config = dict(
    arch='regnet',
    model='CTC image transcriber',
    dataset='short English words printed on busy colour backdrops',
    train_examples=90422,
    image_size=64,
    crop_scale_min=1,
    horizontal_flip=False,
    tokenizer='char',
    vocab_size=30,
    norm='batchnorm',
    activation='silu',
    channel_attention='se',
    drop_path=0.2,
    depths=[5, 5, 5],
    kernel_size=3,
    stem='single',
    widths=[64, 128, 256],
    init='small_normal',
    residual_init='zero_last',
    optimizer='soap',
    beta2=0.99,
    lr=0.0047,
    beta1=0.95,
    shampoo_beta=0.95,
    eps=1e-08,
    precondition_frequency=16,
    max_precond_dim=1024,
    merge_dims=False,
    one_sided=True,
    adamw_lr_other_params=0.0015,
    grad_clip=3.0,
    steps=4500,
    batch_size=128,
    epochs=6.4,
    lr_schedule='step',
    warmup_steps=900,
    weight_decay=0.1,
    adamw_weight_decay_other_params=0.05,
)
Rows from block 6 of a small CTC image transcriber, named by matrix and row number. Rows with one number belong to one channel. Each number is 128 + 32 x the weight over its row's rms, rounded and kept within 0 to 255. All counts start at 0.
Before each channel's rows are labels from the 100 images, of 14976, where the channel reaches its highest value: "responds to" is what is common among them. Only what is clearly more common there than usual is listed. The data: short English words printed on busy colour backdrops. In brackets: how many of the 100.
# convs1: grouped (16 groups) 3x3 conv (model.blocks.6.convs.1.weight, 128x8x3x3), inputs within the group 0-7, a 3x3 kernel for each
# convs2: expand pointwise conv (model.blocks.6.convs.2.weight, 128x128x1x1, transposed), outputs 0-127

responds to: the letter g (47)
convs1.77 [143 136 132 112 132 144 138 128  85 106 146 159 128 112 129 109 177 170 230 145  99 166 106  90 141 147  49 156 139 127 141 161 109 125  96 119 143 140 125 112 131 150 156 137 116  25 159 139 110 132 190  79 121 162 136 115 161  77 122 156 118 160 119  96  77 186 137 110  75 154 155 114]
convs2.77 [ 91 187 164 108 141 108 125 159 199  83 135 159 161  83  67 174 193 126  87 148 109 135 103 114 177 134 104 181 155 125 129  91 127 157 135 116  83 114 126 124 136 153 112  38 117  97 110 149 105  54 131 100 145 129  73 138 105 110 136 153 148 106 122 216  70 162 123 194 141 115 121 132  92 175 156 113 113 113 133 158 122 155 198 134  99 147 117 113  95 111  87 141 129 153 114 160  96 139 144 149 155 220 123 177 134  52 119 101 127 118 131 155 153 143 132 115  94 117 121  96 170 106 102 118 131 159 139 124]

responds to: the letter s (46); the letter y (36)
convs1.26 [ 70 101 109 133 162 192 107  80 179  86 122 136 135 126 113  64 134 140 126 160 116 104 109 163 121 124 101  83 134 200 122  96 120  67  84 146  92 126 150 114  54 146 102 105 160 160 107 120 119 155 100 125 122 142 148 183 149 137  68 135 108 106  92  77 110 152 107 116 158  70  91 160]
convs2.26 [125 109  86 154 157 122  96  86 150 121 108 120 153 119 117 112 136 128 126 145 144 178  80 123 128  82  57 130  98 162 154 152 150 167 143 149 152 120 123 101 130 144  97 178 233 105 154 116 206 136 114  96  98 215  97 109  69 158 132 126 137 148  92 125  60 128  92  87 121 124 131 139 157 134 141 156  84  95 146 108 155 171  94  42  67 145 133 136 146 107  71 139 120 159 102 123 139 129 100 209 160 109 115 174 102 148 155  92 171 161 142 156  72 137 149 132 107  92 112 166 160 139 140 128 151 159 122 118]

responds to: the letter g (59)
convs1.40 [117 107 104 148 106 153 122  66 139  99  94 121 142 142 176 104  98 207 115 120 130 181  49 181 117 104 182 131 133 152 165 139 110 107 106 184  96 176 121 109  94 101  72 112  87 136 133 153 113 164  46 131 173 112 111 102 105 121 129 169 105  76  98 164 117 102 110 126 133 141 111 142]
convs2.40 [151 131 172 190 115 134 148  58 168 108 131 159 130 103 167  96 236 112  76 112 130 163 102 146 123 118 175 134 126 153 115 104 129 144 110 154 128 109  84 110 152 143 117 117 104  46 103 152 212 160 119 142 126 215 123  99  74  93 198 152 112 126  91 115 119 114 158 159 127 107 182 109 143 154  96 116 139 115 149 156  78 103 104 105 141 118 174  80 106 108 117 185 103 175 108 145 101 138 106 145  80 113 187 146 101 104 146 146 115 143  90 117  99 124 119 131 138 120 118 152 145 196 124 121 140  67  85 128]

responds to: the letter d (45)
convs1.69 [100 101 128 100 140 111 111 127  47 117 148 152 136 146 124 111 108 175 123 101 118 171  86 139 152  98 127  97 105 176 113 143 148 100 138  86 121 140  83 147 185  75 111 144 171 142 129 105 147 131 124 115 118 133 104 111 168 125  82 200  99 117  99 118 117 156 166  24 202  97 106 173]
convs2.69 [102  92  99  60 159  86 174 125 205 187 164 130 110 155 114 108 189 143 121 157 119 166 134  52 160 157 135 131 192 123 145 167 122 177 117  84 129 108 148 131 117 102 184 140 123 176 201 145 117 151  85 103 109 140 204 145 135 153 133 141  99  98 128  87 110 140 106  96 134 187 119 112 105 152 132 123 189 107  68 117 118 164  83 103 155 108 122 101  84  85 124 104 133 169 133 198 137 155 108 173 135 158  84 158 167 111 123 166 155 138 127 148  98 146 113 105 112 116 114 117 142  84 151  97 150  56 121 131]

responds to: the letter g (43)
convs1.46 [151 119 135 111 127  95  53 166 125 169 138 100 129 122 112 153 121 120 125 139 121 127 135 127 120 138 140 130 161 111 138 115 114 119 168 128 188 102 168 206  48 108 170  76  93 120 101 131  98 129 133 153  99 168  52 108 132  90 197 165 141 144 158 101 170 104 142 164  65  80 172 125]
convs2.46 [116 145 176 132 152 123 161 153 210 132 139  93 128 158 145 120 121  80  98 146 110 108 127 119 143 170 145  98 154  97  98 113 154 128 137  67 122 152  96 118  99 141 130 149  87  79 115 135  99 116  97 108 177 124 150 201 101 122 115 100 200 126 139 134  87  80  70 143 162 132 100 137  72 198 101  92 110  83 149 192 166 142  87 161 160 143  70 125 134 111  76 146 143 141 126 120 127 147 123 181 167 122  98  95 152  96 118 128 113 196 169 135 130 146 118 139  70  77 181 198 138 111 149 187 114 184 132 107]

responds to: the letter o (91)
convs1.79 [175 115  70 111  92 138 162 129 131 153  80 179 132  88 143 106  77 115 137  86 172  66 195  88 128 165 109 100 132 128 156 129 154 119 149 106 133 135 123 118 141 130 138 130  89 155 150  76 185 106 140 112  67 131 146 154 104 104 117 116 162  94  57 113 110 201 119 100 107 125 197 123]
convs2.79 [116 182 173 145 141 143 183 106 119 130 141 109 128  85 110  81 137  99 138  71 144 146 170 165 180  96 110 114  54 193 158 144 142 136 127 126  75  86 149  73 130 156 113 145 108  87 124 120 126 170 155 121 162 177 152 104 117 156  82 142 148 156 130 117  85  94 183  99 130 120 136 153 147  84  89 101  75 106 108 161 111 132 132 146 106 137 110 121 222 162  83 195 129  85 135 103 174 143 157 172 102 136 122 168  93 134 133 100 146 116 188  98  62 128  87 116  91 173 105 188 145 155 158 114 132  98 113 156]

responds to: the letter o (61); the letter s (45)
convs1.127 [184 151  79  61 139  74 205 110  88 159  83 122 152  57 148  47 123  85 132 121 176 124 105 185 172  91 139 128 124 116 154 116 121 155 111 114 110  91 151 138 129 119 121 141 172 118 139 124 139 110 143 152 126  92 169 149 106 155 105 129 161  89 111 130 130 161 123  54 147 160 111 108]
convs2.127 [115 132 129  70 123  58 166 125  91 157 133  81 181 173 115  84 162 176 179 152  79  83 123 116 159 110 147  96 120 133  80 150 150  89 141 130 172 173 204 130 133 152 144 183 101 117 129 119  59 138 183 115 118 101 151  80 130 140  86 134 106 129 107 136 129  90  94  59 180 122 125  79 101 110 139 157 128 121 132  85 143 136 195 153 139 147 140 157 115  67  56 122  91  94 130 160 191  63  78 181 144 109 125 129 145 126 121 148 150 138 183 121  98 145 148 114 159  93 133  86 137 121 114 101 121 134 114 138]

responds to: the letter s (39)
convs1.88 [109 108 220 125 142  58 126 107 133 115  80 160 131 104 161 111 127 105 130 104 181 101 111 138 112 161 143 102 164 194 133  73 131 131 154 204 117 127  86 119 143 140 132 106 148 114  89 120 151 103  88  79 136 127  68  99 172 128 143  62  87  83 183 121 148 110 134 117 121 124 166 104]
convs2.88 [137 177 125 108 125 121 118 150 190 134 147 158  86 109 161  91 104 117 118 118  77 168 115 110 155 146  98 135  95 145 158 105  98  92 131 131 124 113  95 128 161  97 123 119 195 135 159 224 151 171 150 151 101 174 141 151 128 125 155 126  91  93  87 188 104 162 152 163 114 125 204  94  70 143 152 114 140 128 185 153 185 145  85 149  92 110 100  98 103  81 132 161 111 128 112 132 104 146  84 152  72 146  98 184 164 137 158 160  32 135 157 160 135 121 132 142 111  93 148  88 148 194  91  90 160 102 115 127]

responds to: the letter s (85)
convs1.52 [145 146 109 124  93 101  91 108 126  89 129 172 106 112 149 126 116  92  95 162 175 160 176  96 173  78  98  65  92  58 128 171 148 132 121 189  95  71 133 131 181 113 108 134 115 106 135  94 123 150 120  88 122 190 108 123 123  91  69 161  88 161 160 147 144 119 145 105  86 133 108 183]
convs2.52 [112 107 148 127 129 120 149 139 153 156 132 180 143 101 135 131 215 106  89  81  60 109 135 136 129  88 145 117  94 169 168 116 193 160 128 125 129  68 170  81 149  83 105 142 111  63 166 122 174 136 102 115 128 134 105 121 125 125 113 106 163 114  58 137 129 126  92 177 140 121 111 148 148 155 178 120  86  86 124 103 144 124 166 121 115  61 129 124 154 159 123 121 154 112 127 118 193 131 121  46 126 147 199 141 161 156  43 194 164 142  93 137 122 124 143 100 121 162  96  94  86  83 155 116 152 134 182 156]

responds to: the letter s (99)
convs1.68 [ 76 153 139 138 153  98 143  87 157 133 132 148 133 130  85  95 121 169 118 106 139 105 118 148 128 150  81 107  79 139  85 167 145 103 155  91 133 141  92 145 128 153  97 133  75 146 103 133  90 153 162  99 147 114 149 100  99  76 194 113 199 130  52 147  94  95 123 110 226  86 132 106]
convs2.68 [ 94 136 144 118 120 122 169  74 178  73 177 167 132  98  98 118 148  74 113 104 110 162 105  75 170 118 122 100 162 164 115 113 181 115 118 137 129 165 105 114 149 107 123  90  92 124 215 155 170 115 107 121 101 157  99 156 164 157 110 176 143  22 106 128 105 129 108 107 102 118 152 169 149  76 154 126  94  74 151 100  63 150 122 160  99 100 111 140 222 143 105 156 110 157  93 122 121 130  87 163 134 134 160  83  96 150 158 137 130 117 102 167 163 126 108 122 123 149 108 182 104  46 117 127 156 113 128  99]

responds to: the letter g (31)
convs1.41 [138 120 142 154 111 115 112 113 171 114 105 110  69 127 121 183 172 115 137 141 120 153 114 139  80  80 150 139 122 139 133 148 106  98 139 121 131 200  53 174  95 118 204  49 102 127  87 114 160 109 136 107  89 148  91  94 129  88 172 165 123 125 109 133  85 128  95 186  73  89 108 123]
convs2.41 [113 164 140 135 108 139 104 175 161  89 142  92 106 170  96 135 109  80  91 121  82  60 113 106 162 152 150  78 104 188  77 107 166 126 129  96 105 116 108 160 138 155 153 129 145  73 117 120  72 120 118 115 124 112 118 182 112 110 121 131 159  64 118  84  72 131 129 132 152 102 138 160 104 156 150 102 141 162  98 118 146 125  95 145 129 100 117 137 102  89 104 119 168 105 251 125 166 127 142 125 103 118  92 134 153 153  87  97 145 167 147 185 116 179 109 203 102 111 216 177 120 136 140 181 120 171 120 140]

responds to: the letter d (36)
convs1.97 [146  97  89 121  72  53 122 133  76 155 137 140 145  75 126 126 150 179 190 160 113  98 135  77 156 107 106 123 112 117 169 113 112 164 121 185 170  88 108 177 134  99 111 143 103 115  95 124 169 144 104 111  95 206 179 106 131 162  97 103 156 114 154 117  95 101 163  99 127 142 113 186]
convs2.97 [116  92 152  89 154 153 169 141 144 136  75 105 117 147 158 139  43 153 107 160  66  93 122 165 124 122 101 124 129 130 107  99 154 153 143 170 176 122 170 128 123 141 129 115  89 190 121 117  99 116 101  89  87  97 129 160 184 140 108 153 144  98  88 132 159 135 117 147  82 123  71 124  79 157 105 149 161 138 117 148 134  44 157 170  97 162  96 161 137 101  83  96 114 126 152 124 124 132 140  99 112  74  85 146 115 156  92 194 157  94 110 126  80 206 203 148 142 170 102  96 116  74 178 117 134  91 170 124]

responds to: the letter o (63); the letter u (28)
convs1.92 [145 141  82 180 149 181  85 107 198 132 146 121 165 147 106 106  90 138 120  94 123  98  89 154 152  94 158 116 106  86 129 148  71 145 191 176 100 143 156  87 132  93 170 113 139 163  88  81 100 158 160  47 123 119 121  97 104 115 117 115  52 135  90 142 126 162 153  96 129 116 142 117]
convs2.92 [176 107 116  82 132 103 120 122 123 111  88 133 101 113 160 134 100 173  94 114 148 149 124 140 155 123 108  77 105 126 168 126 146  92 100 148 176 104  97 132 126 161  91 124 185  79 124 143 190 118  92 112  81 217 105  91  78 174 151 124  86 177 125  45 109 106 169  80 136 139 110  63  81 108 105 179  98 138 161 124  49 140  97 136 136  80 137 112 117 131 134 142 125 117 196 134 155 137 164 166 145 128 153 147 126 147 139 162  42  89 157 127  76 127 143 129 131  92 106 152 173 125  82  91 149 116  97 140]

responds to: the letter o (96)
convs1.72 [137  54  93 157 172 120 143  80 138  87  86 147 144  66 246 152 100 170  93 110 126 124 136 165 149 144  42 121 140 141 150 161 103 115 119 115 140 139 121 133 179 120 131 138 129 141  98 111 128  80 135  87  99 161 133 119 119 116 135 118 145 119 153 144  80 188 114  79 110 129 150  97]
convs2.72 [147 131 114  97 169  82 126 111 127 135 164 176 134 123 143 101 111 112 167 128 154 184 144 163 191 123 180 102 125 166 155 105  51 158 120 107 105 141 109 102 118 161 101 128  61 102 158  58 134 175 162 121  66 106 152 148 115 163 123 171 140 104 174  89  98 184 120 123 155 165  86 109 142 192 194  90 132 104  89 134 116 153 151 130 111 156 130 139 146  99 103  66 129 116  86 151 154 142 148 224 149 110 157 123  87 139 130 142 155 130 133  92 143 154 118  80  70  72 132 131 171 103 159 155 140 170  89 124]